Weights of a small class-conditioned image diffusion model: 8.7 epochs.
Rows from block 5, named by matrix and row number. Each number is 500 + 40 x the weight over its row's rms, rounded and kept within 0 to 999. All counts start at 0. Numbers have three digits each. After the name is the row's rms in percent of the matrix's.
# emb: conditioning projection (model.mid.1.emb.weight, 128x256), inputs 0-127
emb.74 098:517501522518578456473456578500489535519467457523524514487519530510501499540509483487516472547609513555509564475490534475475541481547505526491530500515467388531557507478551479524563534516453502500506513508524484504566514448483502530493492550522501426505530487501510459535505498524520446477373482490464483503448505530518439506536452528474539466489421471471469492519597421509575408521495
emb.75 107:472435477513443441598440546475479464512564497442573498497471519475502483542500518435518527496489523542516458541510434434456567490537490460475541520513489472519499501428529455550509482550471467549458459500549479473477534463440526498526531491450475525545508497487505442471495537538454487486575433530479539471489442518502474558534476479541471586444441473508392424469490540502419534535460
emb.76 106:473472499451523439569452567482561514500492456475551493463446529462468488585505500461532487514461557498470524548522423447423510470456449505471539498498452544507515506442471463562509482528491464502479473489596484493511509448476481483525559455462493495543508513522492444486518459545499468497577462559511519574506494439505500542490453486541525586449437497481520460497437517450434543547503
emb.77 086:457518488562520503583514380524535537427523551488494441479554435521496525524540515482487560450537533509453450519425614483480533627481490489561492551490452477483508474517461505538523492546602468475501499521506539501480440564502491423548501462498506456485519467533519495608540449420516525530569506498519577465534518514554536528507486569527487408445533524502464521508426515514486482469468
emb.78 120:495494497503532471410509514511515513518439447482466514494500518516525518525486498500482482461441496500548489478510504502487496487491529551517467496510539517461575509505547553503469452512464526542502509499464500498537471523502505493464451527495590499464504517489487539511518565522494508508409499501435527544445500502506495437519475481474502485511488495514537521510643371515488501529511
emb.79 104:462519478428551516435509540495454509520496543471427498459544488492531511494536527467563471453435440432494469493502484484524469468531550543416526512477509510542515483498492502445435464497509471512464507431489491485540471577495551506466342464509499479416423451468437509480454571519476507430531505478489477473451529482430524445511474512450502467504486497473552519504503518552542496474490
emb.80 139:516510508483469519532517529493612534511411479508449498493477539530518496537478482479509511542473510487525487491413455494506508445511473513452509413502477487488525531522464470532472491535488541518510497541527506483614475443515501515450523529473535492497525479502426475440500604504495413573476497483468503441470510486511421526541492496502518368487429472496488550518536437446488535551470
emb.81 144:538480525491507475424526475496565458539436504474507508472501515518512503487515497519488518498535473504439505496504515497487478530490521524525439509494551475462490560516490546497516457478519551468484517523477494515561488523488498515451517516469484469461510525492515519502507528504471476491369521489502522504504503528496481541506510516462504489521483497509486531520608348486539499533550
emb.82 094:504501533457461480636448605515526480474558544518596473455497450530458555471510501528540480498434511504432447521509454514449500480510504446547515473506504498490489525450454463526478472499533497567529486453512517491500602493463451499524465440459423552451523509504497504571496533449489434557557504516532582478577484435472465478491475524584435494477504515502460469462452519478449457471451
emb.83 077:412488482466503571439543500500472463515523417481464573543489464547477433528502519473478457456500447487590427498506512499544487437526468470563493520493484481519461446555490548470469570498543511496468449509479526488448463530473521453485472355553588488503445459494500524563490396493491589486496461523509467514462550436467572480464466486484527529513541483534430537457469586530488472477504
emb.84 078:468493507493522506499526497513576456491469459489478490449567449446423456551541506494513435458504515532523532536550594451538496571472481478471517511478458474555443437468522511489585449528533529527487507510495524445434408518456476480498504451488548451490451543456462452555541437450457471460521442553583482550477546498522569521467446536487477527424550507495542530454507508453490399514492
emb.85 087:517515522497424476560496471463476522466428529523561461512552552556510539471505487502512513499511411530488476588515518476414461549538504485559515449528494470492527612518464528482495507437531483443524510468486528541521540460473470538511499540469510601491478534475571523548478532438527517541487489526560575435616424499466419526439484565472525522469576493523503489450502449482519492487470
emb.86 102:489561453476525511481485488484451553475515541488474537461508427457532516503527507482495507469473540467516485548536491495481510482472498512504461535493487503499539487477488502536495558510494435497482517466496509522408418511478500490538419508510526564503551448508503526529508435536483577443515519485505500543477527455468579446503488528501511493489522536517549540518486613520461582480455
emb.87 079:533535578479460493517540491514582484500468491517508560479507569508466523487534477459509523580492609526500486516492560468505503482508462470540491438469471445528427527497510503460593445531487517413459547493517491456548480612506485462484493468437520433535531504498431442510554440451518453536499516474501526496476514507544504529503526456499552539527428539501376498452440484433512537550499
emb.88 084:496491494514469508554460503527573452452528495516572498479423490489487497575444485482538444461470513509534488466494475436494520504410518497476505499481448565536539456460465418582480504566526503508510465515584487506475513437509440476553501461534487450560539492495465443501538467475465514461573475571530479523485475459582496503486485446535474565493500495453417462438439488495414497560500
emb.89 090:440510456582511532463484532442394505513507514479464464472470447497530505500537498429519501407484435454495467508531513501526481569544510509495497426558523542443403497466446538511453540460471484501456485489493485503385510456464522509521476563515511556488430505464586458519427479538457543477604493461445443488524512506514523512423479500512478485524508505497553487492436609533428542439487
emb.90 112:506508507566507552449514485487403512533542470456500496497445442536509500508465468496502505505521522539497435491547526501571495494498505488533506517469475544523453409496534474462485550541499447474453484492488480483371465449480528495529462467498481523492482511490562491480481448477492577426537544492482438528520476508495569509412489479512495583534602482487532565537473552576502461450529
emb.91 089:466517525525518480548478429490565507466512518510509461477470510452539552501548552491523477498524480484539488505481504507441473486554492500444570532534474474463512517479567461473536492453523474557484494467491535444498595490460522504483557522528518492511471486468510483476499434488497445561578508509494517448546502518492498467561486477560538563483507486507500452509381533418447462509490
emb.92 089:472507510413486502588514469559561467454514491524556458505546503484507464556489536451483444461515558466562475434521567463519543510481474493492500530473446470562479485438407476551516430597514521472467490484512494515497507526478452444456537431533472455541537535493439454534523490484495487571558482529533485493491552456564461476486508415546501493482490515479459479438448577456431516517417
emb.93 102:447501480469475512521525528486450496499512508454497508457405518486525511464505474502503479553390501474561483459436445472530474449493481511437512481479478542495483505431481475473481499473482510549532510476471500534516462474483465473515446473506453579517477456477417512434471527584499536469595472486455457507501488486500508501547494477469427450517498502515508531477413583515498491472472
emb.94 112:514525489462417476377525497498445450538507487506464448493534452482499487512522493504487488505492490502474493484491414516510502495513528468511519521532510482456482444608482519502416517518493489518516511509505498466505412509494515512567467498482445423471520519468513493417482517478511533491430486493497447560387546495472503522492469457358473553498476498497464550500594430546585474453531
emb.95 093:440572467493522546469551567493545517502447455524449523503513540451463498527468506464478462451572526468568592485512508499516534498482533564404511506521495523459524517434499514489406492495519520530478470501504494490582443507513505490461493553566598506482469496511502449492519545565498479462533507500485437536465588500521559499513536496462423432493442499454460520531467489461499472463491
emb.96 091:491517590448481500561478546490514448522548502564546501450417474474449484513519488478507527446474465529512446460524495483515516525563475516538549531527533501547481460517537579527508499509444500442436490513509529496404509503461471486545473438543485490486479532507416473508483452445449524538510443538533444454618531492405465466440492516492509478474577437516534454500439541482427451532485